Rows from block 12 of the audio encoder of a small contrastive audio-text model, named by matrix and row number. Rows with one number belong to one neuron. Each number is 128 + 24 x the weight over its row's rms, rounded and kept within 0 to 255. All counts start at 0. Numbers have three digits each.
After each neuron's rows are labels from the 100 clips, of 14848, where the neuron reaches its highest value: "responds to" is what is common among them. Only what is clearly more common there than usual is listed. The data: chords played on synthesised instruments. In brackets: how many of the 100.
# fc1: MLP up (encoder.blocks.12.mlp.fc1.weight, 768x192), inputs 0-63
# fc2: MLP down (encoder.blocks.12.mlp.fc2.weight, 192x768, transposed), outputs 0-63

fc1.331:093168122106170104125171108146130148102147105137114122122161140123126103135145081086124139119136098125140144058109099106150121137121152162106168126155164159103131116171133109116124138105111104
fc2.331:091122146062133099128124122127110133113113120127179175122125145100092133123151158133119098098117110130085119155086132140133102122112104152128166094134095102082122088096147136140139118103125152
responds to: the note F (92); root: F (76); diminished (32)

fc1.265:144143123137181135135163132099107140111134120099133128141163110123141122138126084091126085141085113153121071147128149114117085148098106123132179139156106109128115117100150152107154087111107088
fc2.265:177134114153135140147112124154150111127133133074116111106132135146146133116137149124138105119150121162164124124089123166154079126076175115152109144120126163130091118152106107131106110134130147
responds to: the note F (99); square lead (62); instrument: clarinet-like (37)

fc1.50:129095094125105116156125109092165139134150129177119082129143132149178130148113143125134166126154097114116099169150126105099136142101088155169113096158161113164110117158156144088150161132130112
fc2.50:170125140107116130107122070149116109116143116094086162146140110110130161131132116118120140160138137140098116101127121165151067128136128161129133148163178173119123096092123141086100118143157109
responds to: clipping (81); text has "clipped" (81); piano-like (32); power chord (25)

fc1.95:111150144090133108142158136147105099079140128164087110155097129147097133096186142106148151121110121124153078136172136111116129138161115168118149161097156146119128091125111087108142135117163178
fc2.95:175131101098117118126112153121137111087134111170137141135138144127157137121106126140131135127070157177133119122116142154123116161087158117118185113096096117125144134125131135142106144152119077
responds to: arpeggio (100); playing: arpeggio down (100); plucked string-like (41)

fc1.130:112124125089100125119134106121120103134138108112112115143150146126158144108102135146093131137123126170163111135176126109127127125114114148148177135145100139158102145124156159162117143133106149
fc2.130:100087099101112070153186164115099108130172124107106174114134117155103119115114175130149102157134171111136113108161146135118094124138132143136127119096109132112113119029102150096115156139132108
responds to: pink noise (47); vibraphone-like (41); rumble (40)

fc1.585:159148173165135162134141095110114141180115149152147121108131136087106131118107122099097145142111122092102114140091087132109088140105148150136159114096162126127155107156149147085114144124123150
fc2.585:122104116121134114143130173119127123117107109144132091107153106127112163135132136145114094170103174122107159115110117132124132130097115141165088116151108115099126096130097141094073164139132094
responds to: marimba-like (100); strummed (55)

fc1.148:115112141140100152087094091118124109133121081135159134092142156135079084097119116124097082119144116123117155111162161086150127097112148118107143130148159091097135125163100163176100148113158109
fc2.148:149116147152089126149110087118155125160117141128127099113166126120091131126165148111126164164079121109121119111125160153148114141086101154152122088141164076142138103101149131146165100147117106
responds to: horn-like (100); strummed (52)

fc1.427:139122122172114132080089187125109140112099139128141128109120198134100127077153082143145114138118118096129119125131136097130112143131121129130129107128124184094143140153101122138125162088168170
fc2.427:121122131135137109089090138122120125151148081149103127117112124089129119121114155129108135143138117094128107128151180128126154131117155172135153131189119076112114115099087134175143133126153116
responds to: marimba-like (47); root: E (26)

fc1.516:167106106138147130153126115176187107141122111134087153158163111149114177183087091123111094125134148179133106120111146075152118120071118113110133100129111152153121101140146069095131117116120171
fc2.516:111102142114144112140134156093128156103139177162085126140144106092133107153168142095129110128125121091156123102079120142105142112122138117125122134151138154162133163087114094120139139104137119
responds to: the note D# (99); the note G# (96); root: G# (79); the note C (61)

fc1.200:139127105099074148108115087084153109133121122098153132145176064146175075153144157133099171145151159168104148143102145101091114128110118188108090113175124138129133144166126113152119135141182107
fc2.200:158152125123158138112147114100103106126121172141116080105147116135117116124112139115107164142123141137104121147074146105155142116147137104094163121115115159130146108124134131144090100168163146
responds to: clipping (96); text has "clipped" (95)

fc1.632:155131106155139195141136135148169083105102164154099128164170150151153128149111117094127121165154129162117116117124143144102139082109110126115119122162145117096136083132177101115121115166125132
fc2.632:112111126096126139156136136150137179157123122149152178081130139089166149103140114084144119104141136103089123103105144128145170148087088133182150147165072136081137163126181120126127174099110123
responds to: the note D# (96); the note C (87); root: A (39); diminished (33)

fc1.362:114135127116145097158134120135132147154133155128094166148073122133112140109114133055146085106109129122120098114157102110182199147126135183095133153185128105102129121151135128154093144089128151
fc2.362:108150118153080125155149134169160161086103162131122140142157155158125121164130135112141113104103102147120116148183148138140138121153089133180151163153153112113095115117141119141136115149124132
responds to: the note F (99); the note A# (79); the note C (77); root: A# (63)

fc1.457:090127089087132130137104126137108107152102110099122077141128073171134102109106148123134091176137138160122161142119119086093114137092143124118125120058131092155107139128124135135120121159134088
fc2.457:143137140117137145105087165133123149157158103130138080138117148125115136144121181122123164138109132103188108085159162141167136121118144115136159131133078051115152150133086132134106127086120120
responds to: pink noise (99); quiet level (68); playing: block (61)

fc1.432:104112124080157130118100168142156106092107134135100140126138126158093127171190142075126124138151107159122144129121148156125097125130136103144147108138165114127103124098146133129092122129105108
fc2.432:109153161099160131133144135162176145144127116138144081154149118144118145118154167128124111118119153120148136164112141113123141120096154096117141123115116145135121124080150145157132099087095111
responds to: pink noise (74); rumble (26)

fc1.94:103143142113143137141138125156155132152102119136094100154094110150137153150121170132142116145144144140155168097135120159145134123146075144146136156121147080148112097136109113101108087138166125
fc2.94:156090114147134142123162150121157163171118151149108132120135155112129114147130065102115161158144146117133062139138150101083111165173128168114111157123162090132140098092117130162149104120096125
responds to: arpeggio (100); playing: arpeggio down (100); dominant 9th (35)

fc1.694:115128124138148094111133125122127129154146135096142077093124123117163149138156139130180120125119157101125102131130122120135165164120094149164156117152113137143093123150128169133138157133149156
fc2.694:100132111125116181101082133137136116158189138127112123146135114117155127144138131118076155116121150121147076136157167153151085100116145111175158165149119093153144120135110106134109154108110129
responds to: horn-like (64); clipping (56); text has "clipped" (56); text has "muffled" (50)

fc1.440:127107106086091156124115122153140135141113128118120100160135100116121143086105161136134111141140174125115068139145119148119130148152180125147115095125107159122154118070108169147129150130143148
fc2.440:097153140130138110116156114131089107142145117148107125133142138111098165106120146131104074124116110151127129075089138129138127086066106131129142155162112127099091142104108117106127114121097099
responds to: the note F (92); root: F (56); power chord (55)

fc1.619:124144124092145155093109103126130164131096135092146090109107125132126139124111109135074106162131131141124141100116175108082111150162152131115107123105123135136101106124153178169110109121078136
fc2.619:120126104114180161092130157118162122143120101115125103119087084177075162081152178115129103119124151111110109131109166113102126129089190136144135138126135122132154094089129112151146103107100133
responds to: pink noise (52); text has "dominant" (38); rumble (35)

fc1.244:117130095122142167104113111093100112077091116127144113158132084123103131140116113116098139128169141150108163144100149149094132177117124146139150135117105176136145150111132111101178128118165146
fc2.244:150164142109113135139141123092102103122109097133127121095134091127145130115143156117072128125110161106159171126153099103125123129141142099105118111111148132139126125110112156130127161127128095
responds to: the note E (100); root: A (33); clarinet-like (30); root: E (27)

fc1.507:122124137089118121156138132142141131166109068114087144121178092089125119158161139186153089138126130168123141145182069168105116164129131113118141173119134106168127170108155128108124143100102103
fc2.507:137140156138114101124133137102144123165139113143088142144101135108143128100114147115129088139178098096133108169163132145124138166146126147097139101177154101137138156070083126133130112136180113
responds to: the note A (60); harpsichord-like (36)

fc1.690:129101105111151109110102130096121103138126111109126071129152109182115150118132160086136166122132118112104119159133156100136095106115131150096123102142144106124159126141117138115141114130125127
fc2.690:103120169156123099139138132111141143167119174145149139117122107114161137131101130114175105143125083123122131110167110133163103160152150101139133111108162172086134182049145100126108145112110134
responds to: pink noise (98); string section-like (25)

fc1.625:134093094173124142067136135160117090116145110087157125129162111142111127134129136152128158105136116119099093129134124102125156179111142112115189165090112164129107125118122107131132164080110120
fc2.625:148131119160127127158156092138135117109112108112110158148104098127137131134164132125126103177188142142111097116125120114150123111085111172130083085126137172140130121095106114141177099152141179
responds to: square lead (49); root: G# (25)

fc1.539:093159115120127097143140107121139154132128137084141135150125150106165168100144149117097108113087154090131128139122152132137118109115150112133156167116114124100148123123099110121134172161147118
fc2.539:111163152147158158163136143094102106142156102142145086157146108152135092148117131114154113111149087117112110107080104070128165089167128129134109150129155101156120129078119136111139108140122126
responds to: the note D# (96); the note G (83); root: G# (69); minor-major 7th (61)

fc1.375:129145168093125136108168138117113115142140119117163141099135148122116133099117106101133145052088122147105152140132179133124154126071131141110149118102132094123136148110111131139092102140110105
fc2.375:135132117118106185159130133155129122138111134108134116118132118082107077142106102132124107092134099117109139151120137088178128119123149145092168115123153114140155109127122132175124124138119089
responds to: horn-like (85); the note E (76)

fc1.697:177116118161160115097155126145104139127109173130089108100088125180129133123143122115086124131116125126184108118066137087140069124143139138132173143067115142113100137125106144133115144143122136
fc2.697:107100122136133125143062095124142106103120102150109097082138117121165144130177147108129134146094144127114127103152123088106123107092147143120175124118179128143097155132144157120128110159162141
responds to: marimba-like (89); strummed (60)

fc1.490:125109130076082129145108152141134136131111126124100133118123106082157110103102166130099141122132118125132176112155126134170139096152143124104096118090159124101135100114154162104128152087122121
fc2.490:160134149118125133122137106134148142152141135132142126118125152130171138136115085144139109110126120104137073105109145123140152108123159116114110105140070162114101159132106124118129106120123111
responds to: the note F (100); clarinet-like (35); square lead (33)

fc1.260:128127072124140112163092130125136085136117121097173160136130146117103094139138176117079138141155113118146120100148127114170087116118088142097150140107101115138121136154086185109156111121158121
fc2.260:125132127118101092130130151154141157132130102136102156075114100120122106115114099094081150154139152105133154105120157130138152101142146119147112105105158099096129091147113119143115110147085081
responds to: horn-like (55); clipping (51); text has "clipped" (50); text has "noise" (47)

fc1.751:104148142148127123114130140147091173133137098113115114136147146124116135141143136123135135169102108110141169106155140117105148124106117136110165142175115130162131184143111096136141094083115133
fc2.751:145160118114125153117108145182112134185156103107145128075076151097158076135131159126116155123165154125102118132154129144120179117084157126103201115132118112115131114105104124108146131171153095
responds to: reverberation (84); text has "room" (84); text has "reverberant" (84); the note G (82)

fc1.299:120136122089134133192181152122123122134124142166164145149098104081156071103125121130109155128122121088164146135088144144137165137113095122158134135133109121142137097117172126161117122099149147
fc2.299:159105098138108105119181142103151098188102099098103112130180089140103122165156135130152109140117141140068128098132108106077180124113153133163124122130128104136108136132128111133121103158156133
responds to: marimba-like (67)

fc1.158:117102136107100090139100094141125150136118072093152079115118135141138159097116132171137158092164139094109141100135108166123131103107109172133105148094111106177105083127104161115101162140109129
fc2.158:114060133109122131191124120158138192166191052108140106113113141132152120137089162186141128114146136127147066101141132135114175123109155185152111119155124135144130102067104122157116129141101143
responds to: the note D (93); square lead (35); instrument: clarinet-like (33)

fc1.40:095134136091136132141116162108087144135120146148104122181120125138103137142129096151107138091113126131130118110086112134136108137106172142155129126146143090142133115116159106165175146137172150
fc2.40:103106126119128144129118130130138148123107145131060086118150079121129140114094126091101131097120146119142125115132132146118097129119146124157112109134138135134124114084116141101126120121110099
responds to: the note E (100); the note C# (80); root: A (56); root: C# (25)

fc1.744:121115131145107148099137104132106116123132099153140106104093131122102099102175127142134115150160122119122156149132129141125117192101150086089141161145131132115127180118099116126140089104102110
fc2.744:093124115090112128133140153117129101115116132121075119074124101118133049129094165145129125091140140098127130129168145136102118145119114118129182148159148123097142150133120120131114149083150086
responds to: the note F# (100); the note B (62); root: B (56); power chord (27)

fc1.32:107136148117134145142107154153135134144097124088137144163137153147103135134107097118137201105094157133117102118119166119114141136162121181201118107096160123092116144107115083151124105098155078
fc2.32:112175130110113106096147159120148099141145112146102126131113150111132118120136137122184108172154122123093083165114127140180103165175127113102118130144132134145094139161142140128105125157103138
responds to: arpeggio (96); harpsichord-like (92); playing: arpeggio up (65)

fc1.687:125113167100134108094134118149154110132103110089101125157105129113169126108119123135093124166143130111139136146114105124140148148054134163142115101142152130093109075126173095120081119141133122
fc2.687:128177154143118136080147135112137108150146151134168113081121094129130149148150132091108132102119089107105126108120162059122115100092098124154114116133169176116098150167152146094142146142113173
responds to: the note A# (91); the note F# (77); minor-major 7th (34)

fc1.739:120152103126098082152097136122147118106135171135159102136115127133135144115153108145153146141087114109125153166123129096088133119138112163094128133181125133108138134153121141096123101150130102
fc2.739:098127102121137149135125160143168072137120118099110146139111137110124078202137128166135178099152089086128141130153143126146144110061141095137129140153162096134113137124096119150174153112136100
responds to: square lead (53)

fc1.66:108130133125095101113178119147129145125140146135148177101091117143078108089119103114103146111111094107154151135160126109096117136134076131149155110145134178119119154122127157104155130171115156
fc2.66:150102168138116087073131100083116132110149112135148103128158120131109130149127071132149122102129110159100156144142144116124137144180157068067127119125116192118088126169112129084102121137129140
responds to: arpeggio (100); horn-like (92); playing: arpeggio up (62)

fc1.598:131133100123107139100141132176130104147138125082114116176132117122167079151132115112123117109120090154140095145170107072095105157137117052152151141160142130124137155192113132173180076132096135
fc2.598:124144130125145141130109125098129152140092112103150128126138127146198120117158136146107127124146133173142164115130123116157099128083150117108134127111123138156114167141106084149126097138139133
responds to: the note F# (64); square lead (26)

fc1.360:111144121077114142178139124147142121141112107107125092144121088191137108149125154104095137105098165165133161122107122143143136115112168145114149130080138105142116129136151129134110109157106093
fc2.360:148094130128126141097065135115097139152145102146125095150114136080128119132127169108113153163136129100143095113172167124167127121120151158130170143154082074119133120120081128158130134128137108
responds to: pink noise (100); quiet level (61)

fc1.604:082124135106128091153158069102069147126137127110100157144132160136100140179194119122075121102170104122138173128111079094120149124111102138132108143165143071130119143149136137126133160122119127
fc2.604:130156139151125118151151120160102096113121110146151190129165111133124122124093129131128117143109120165137117143156160129103133137121113090051139146134141118117151120112117118090140122145109119
responds to: the note F# (96); the note B (75); root: B (46); power chord (37)

fc1.640:167138144142109113125163133114127108113158098096156144122102159156091114166146069160117120106152107161111113146145109192098124091090119112118129116103142127162129118107111133112130149159158139
fc2.640:162113129133109121108122145145124138138099104118150124120130095110171078077127139146151118148161136131097111138101096118125142175152171074151165137149153141091134119100151136143111117149147136
responds to: the note A (73); the note C# (71); square lead (41)

fc1.154:135145153147168118137116111095122131146108153111115150139138136123122125136115095157115098081119129128120128118132154099143120119119184128139122134122104121083163161155120131149085104126132125
fc2.154:118129111145164168103144126123098119123086159092200103139141126107092175131147144122128156111110145114125123117121110109123122123105158127085079151128126134133123106126139158151142177118090115
responds to: the note G (100); root: C (55); organ-like (44)

fc1.24:136084129135081160164146144101156089108146159131078114140170136148120155095152099118170147157174106120129113129162099135127101111162140113142100127092099126124149064130118126161123129085111135
fc2.24:105121145113084128143122095113116163160133079104113159110098077148121116139088095179111125158106122096129155139094108092125151108145093133118108100123096104147177131091144101142140165060105156
responds to: the note D# (65); root: G# (30); root: E (25)

fc1.4:070119123125132121118147157101110099096157093113122167171129132096169139118127145113117121150151123122128094129128149103162118154154122135115150138123132091124143146139157125133107127137136098
fc2.4:174111150130117128129083144154130122176118141170096110156135113129173107143125123144113174157160152100122124174162157118145160105078183114134176098127095085136143142123128148166132147159148106
responds to: the note A (100); the note C# (66); root: D (45); root: A (30)

fc1.747:142142137130127174163162143137121099108128151127132149084113175147148177125117138142101150100114109111115130117161141126143107141150149142143103129137111136098134163156149138111117066108161136
fc2.747:127146122155107107125120130134105141095112126131124103148093143108093147123106141135141092126162118142150114124121066104147101130134111096063109119141165157137142120119133088164157177114105122
responds to: the note A# (100); the note G (77); the note D# (75); the note F (71)

fc1.580:150103102171118102111136109099150118172092109100139141137101136100186140170161139119165136113118121106124157119139142098099098095116152141113138128110139099112104103127102128129140150141102149
fc2.580:125130137151102157154125101143135152176139134152132106150085149150100158134100161160146164098116111114119093134073134073126085132099120125123111133162138155114104108110131095099097132153169123
responds to: the note A# (78); root: G (68); vibraphone-like (50)

fc1.577:161130136105061123162108166154127087107135134127125146114153078105171118143114109113091148142118136145111139161094139132132153088136136113136076109137092102127099087147096151093088103145108133
fc2.577:144121127126125094155133157127075084137156131150148083119133102111153086119133145126122138107139149137115113147086106100065128093099106119100138109117137139173148104136164141119161123111118135
responds to: the note G (69); electric piano-like (52); instrument: vibraphone-like (32)

fc1.256:108159128131112129155140102112138114094108147123172095165081139188130081133133158126131108105133143152144112155149131131131114077101122126140104132116083121122118098112120149102117154144140130
fc2.256:149188092130119154178140100160116101082099110067161138145105158164109145148141131112129147141105119152112108136160140111126112116130132145131136136103148116143108112104128103138124142129137112
responds to: arpeggio (100); playing: arpeggio up (97); quality: dominant 9th (27)

fc1.683:163137139174162106116106125127126101091095180121106160167169131113118115092127126133149136128110151136136127129103118114161138120119156170109087141129130129112141129125125096136158104126083140
fc2.683:151129139123157170118111157125122136126144105126166121133116100112125148127126091149115130105112086148141093137163160157154129146131123138124131139115125125120162133113145165126121117144131117
responds to: the note E (73); the note C# (62)

fc1.189:119117168132092136138123122125089100148158121116143101090157110113115120152120100130120116133128142147119140168134098181131115156109135112107132136139093149155137082100142105145152119149116122
fc2.189:152153151130130154129149098131125135101140133102106129100121129109107098122172150133133129131100108155127115080120137181086118092117109117114138143127161105195120107145156117145130088125076150
responds to: square lead (93); the note G# (60)

fc1.497:125109165107149106131143111109130154119078143129162114173097107116129172119143085116105104114122153137124093067103156132141152121152161148133157163191102101102117137111147147126153131121105107
fc2.497:151142087137122140150150114141137145144084140100121130106114144138095120185123130154129155101150162179182116107131108104105097121143114133090122176197166133120193107077122086111131152108123140
responds to: the note E (73); the note B (60); the note G (60); root: C (39)

fc1.753:143182116136132089173123103162167158133110096113096117110133137116126132129116106132137120130138134146151167141140074153142105151130118104119164091093133126160107161162075167110146104168107146
fc2.753:135120107108136151108084127062104140166141129084138119171103115093133094159105140100107130101147109149143117131137097142174146116130142140116147106127165151149137148131096168158127129159140090
responds to: clipping (92); text has "clipped" (92); reverberation (69); vibraphone-like (38)

fc1.614:157092153170112165105111140110122120100126130126104113097120128115110076160104094112123127102147147086115129127159169132175165109122130173173142113118166120106143114123094123164131153117109137
fc2.614:145165168167110108140153104122123156141127154136156118130169129145106077140164151129100135148138103136173140128172115134161093146096138158133157088135160149134128143082106194142130138126093122
responds to: horn-like (100)

fc1.85:166152112157081111134106163153125114121141150161140140143141156108133129098079182125105129133125156159080164099098086115122136123113132152149121142110136163128143124110115104136169127144119144
fc2.85:136108125137147113113116138106117142130148107147141126135147151151067110149118085145104144141116134104126123113129143080162107159108110104117091118117131087098152179110119167150119145091108092
responds to: reverberation (77); text has "reverberant" (77); text has "room" (77); horn-like (66)

fc1.12:120110129117142157124116058119128117171106124116113099098138086135138172124138135129106135174148120178094135088133086131106158127118120123146132147128124131184109162110137147138109106136144179
fc2.12:149120148133161099165142199121107145149105128172131111112110107132104150128098151127126125143121116096116148150170134130121169126084173140158114119164140076094109140115110138140149109154199110
responds to: marimba-like (64)

fc1.578:134096145107125094144122089123112136115098096129150092131113094121141077101064184104142126103092108102070114094122118129133120149122133111126149117089108102136123151125094162133097169086121114
fc2.578:088128147125143134093141169147166116109117103122118149127141102101152122164078125126087109115129129140112121125149126116123128146132132088119142160131150180111159146115155113126092117142208097
responds to: the note D (91); the note G (81); root: G (50); add9 (32)

fc1.272:131141121164097113145154139131134137148144101173118152108175147088097133111113109126139113092143150103146125158159079102119134170132092131136129120126150121094137139155129129107150135130144127
fc2.272:119126122094140135123133124168182137102115100133140125107128106131078153094144178138114130131127139087117174152142145121101137072139183118153125152137133097105130106110170113145111122108107127
responds to: pink noise (89); clipping (35); text has "clipped" (35)

fc1.9:086141121138174108151151127142174138129148159113118105127158141148119144108126159090116129127159118148142131112104112181098119157081147110115126165102141118085096149122136127169147098096126136
fc2.9:120108153132119123126128114150126099130150160070157101132138163062107116137121123142103111145168102130164144141116128164133137129124167090167120116166109141097116139112125138141089110103163115
responds to: the note D (98); the note E (93); the note G (76); root: C (53)

fc1.207:095118126148125128104094143122074136087118124172100113120084142144114123087138176081133116139104130098115121141119171148143154147178149159089157090158123113116148141148127116110129125110115145
fc2.207:119111128131139130124103189154103146161137115174139133121093111089150109109102180110101154128149112105124120092125169155157149138136130167119184123151108070130140121124136126124132120151173124
responds to: the note G (78); quiet level (64); marimba-like (59)

fc1.557:140128159161138122131140089069160093103147162171155110121147117124130113143119151134112118122147130082136139115102126122147108151157142113143137093088132140084093134133106140116090153118099108
fc2.557:178141138118121131132115138109134121143144141118152134091148122134155092138124126095139104127132161163141090149147115132129169174104122134154139142072149110142136077151095117161097140112137136
responds to: the note G (75); reverberation (70); plucked string-like (47)

fc1.136:114176102139124106125112164128137144176153099093117092115119096146103155155129086105131145152109139139090147171139115125128149183145114078159149142155117111109175083145089110152112125111121137
fc2.136:120181145072108149147138110104153071106130104152120111132116130176141134120136174156125144137182150108151157119136150148129161105150085097127089118142108083160113106142152147152180126147149128
responds to: square lead (83)

fc1.628:097081144099126097130105082144180139175145094153128106120129142104099122119166122189130142133100177053172097115131198134119122098111150154146099094126068119148131137132116126148098143117128098
fc2.628:149055149113142116135113143114151133165134112100116102109141137150132104149141130162167106095110118098139149117120208150130121126111132131128139130143106114113162117143135130089119123118135178
responds to: the note A (94); the note D (81); root: D (69); add9 (47)

fc1.767:102125146188114092146106115137167149175124107126168129126116118144151111151118117088157118119107137139146106124148122131170127158089085109138114107092095146129119143106108132148142113122123120
fc2.767:095069112131140137124157160122125163130128129128158158103112195137158149118092125092071151104109097124107119110166139109111096109099108124167079140156125119146153141137098092141132150121078115
responds to: clipping (100); text has "clipped" (100); horn-like (28); instrument: vibraphone-like (27)

fc1.268:144087127157163089082119166137117122125149115151126141090167136086115132171089113123089135112123121132135121121113113108127160111164138136104126131119162133127143150100153101141116124119139109
fc2.268:107118116134134158182126087168155112090111124103134173096065142172134129172130122116139145128152113163146133099150127146146130131073137126112131113108161074109121115137112123141121175082152116
responds to: arpeggio (100); playing: arpeggio down (99); clipping (49); text has "clipped" (49)

fc1.151:109146120140146134157084122140096136139085161142161169140116127109176084101120162148135129122127125086136109118155089134143124104092119128131129133123088104145116106095138107148130157131066107
fc2.151:136113136111076124113152128090168133145118137094120102117180194107114122134126148134153127143111113112145150141139142155136142077128134096112130128127081109152131131178091110140100127136162172
responds to: the note D (92); the note F (80); root: D (72); the note A (66)

fc1.107:117114084182114109143118097123107121153121118112138135141177078159146085165131144123130142123168129136155150116145125133187130142119099131136106152157089132090113104171134133114165109132118122
fc2.107:126093145136098152163145106134192108150114133142149116130135113123169083106145166093097123126159102105110149134131148164169117192133129112136122138088123121149130089124162131138160132112133154
responds to: horn-like (82); the note E (74); root: A (29)

fc1.567:171123150128133120151119136122135123117157094130099101169157124168126137177139123154134141138086131132151122080160137119113119098135138136154111135138132122138125127135157177151141122061161116
fc2.567:139166120138143163151162133104109116132116118083170094113148131115058109116165110136137141090133144144139132144106112093147134169160145117151108140132106129112192130138156138143126128118101144
responds to: the note G (100); the note A (64); organ-like (31)

fc1.386:129149098131131118089122116125146151166107126175145120120147107155111163151164101090116154131129123095120101079137108106108121141099146102123168175107119163166143170103104098075126113164117133
fc2.386:152172087120129142123118133166101086104130157124153090108097130138156108083144130117128085111145098133117157155109132157110102142121120131132147146136144093108112115094125110113111132133096110
responds to: the note F (92); the note C# (76); the note A# (68); clarinet-like (33)

fc1.453:145105107138170093166100132149101134146125096125134150119123118080158121152097124174081152118145115156126166090130077122155112135101113129120105150137147110146089097098134132123129126153131176
fc2.453:120143102113122097163151146127144115138107154139077050108122171089139146150135105100125142132140143117118131123139177114086160122112136118163129096112147060103149116137135137136185111098158094
responds to: clipping (27); text has "clipped" (27); power chord (26)

fc1.196:159148164098134106167111109102135138158138103086083131108136118120132145182148116140069152123161110118141129102138107144132101103108128086121099129170131107146118181129101129145156123174093138
fc2.196:136143123125090090121158117137093145119130119162162184152128093098121159140120111112144100135139106113131111145133126159117122091135129118060136133103169114166108051103173132093162090111121103
responds to: the note F# (100); root: F# (43); square lead (39)

fc1.247:099127102111125130122174113073183161128168066100169116140156129151144149113126071121099171111150096105151125129160126101128131149071149119117162149104131133143154143150114136125145103126115099
fc2.247:162144149099138123082140115144158164145182056092141121145160150159168102136116157156149116129129113133119123132104157131136115138124139087108168147142112132133115155135123137093112122131116097
responds to: the note F# (85); clarinet-like (51); square lead (48)

fc1.131:114123174131124143134132149097133137132115110141111120075125128119128122161087127169119094119114089135125133137113133113143133139131153100089141117141126101124147108130147100149096123069101159
fc2.131:144158146100152113127113094105139153123123102096134095159130123107081121126089120135126156076114095128137124134119115129085129134166126143140154082119159159120113094128113152120129126108152096
responds to: clipping (98); text has "clipped" (98); text has "piano" (47); horn-like (31)

fc1.165:132113135119132090126117151109108176115147138144162144155083114101131120100123161110100126162141131121090162156131138128140129091103119142131149069100110127173159150170130108133169133144099149
fc2.165:145143152152113157107074142133120176131135110168143149101115103142091144109145146151129133129134121096132125164162162148134183120137112129184148153135087135134166134135099140107117088112136137
responds to: the note D# (100); arpeggio (86)

fc1.311:137127103123137122134139121162100090144124135116098086100130130121138122136163163113140136134194113143092099102121141149107174128100146119129165065136108144132150110107104117154111113145130153
fc2.311:104115109103149157137127126101161108122150138115110135184116130143154118180116144161119148094100116128141081127139149100119136093145136148154147130096110123142118160138144160120154103084134161
responds to: square lead (95); strummed (54)

fc1.487:146089166119120138197148125091144133128141122121097128106112139126158121124120105142090144129134090174168144105167118145098138086081151186167093101116113118118150084103128152114166127115100054
fc2.487:166090137157154148152149126092128127136116085088054177104131144158108095130125133088100099154114109113183147106146133141106136141107161178140147141163108125131121120122104162140136080116126130
responds to: the note F (99); root: A# (42); square lead (41)

fc1.34:081135130120133093073166135117128123126063132078099127117150174123135115105161138125099119118105130127135132110155131144135156137115106124110170182109154143110110112131171128119144135127113105
fc2.34:133125102128093083136154139089128110165117055126143182122153112091140152159114111161128142159138175133116131137165130142122158099132136114092165135139121134143142165069115170116116169160118120
responds to: the note F# (100); the note D# (66); the note G# (61); root: G# (39)

fc1.64:169148140146153127095128114159110128134117145120129143151106119074107143072098165117124132113190147148124128161108098144137121126129155151119141136106138144157104079107109133132113126146125186
fc2.64:149166138111141131144114094098114113102146121152137091098193135130146168147075136093147184134088086119106132109113143119150117138153127115136126098138127145143131155115110115131101149193077131
responds to: clipping (82); text has "clipped" (82); harpsichord-like (42)

fc1.644:110088136153133152085140065159125116129165134113116154111113122125092122095095148139176076152132085147079107101163121097152078112136162123140122121139163123143127134103118081137160146120127118
fc2.644:104149083094110124175155103174122062110146105117143142128128128097161144100120114147146126116162127124100131094132103141126089134083116119174133110120135126117086152121136120097123135117111111
responds to: reverberation (85); text has "reverberant" (85); text has "room" (85); vibraphone-like (82)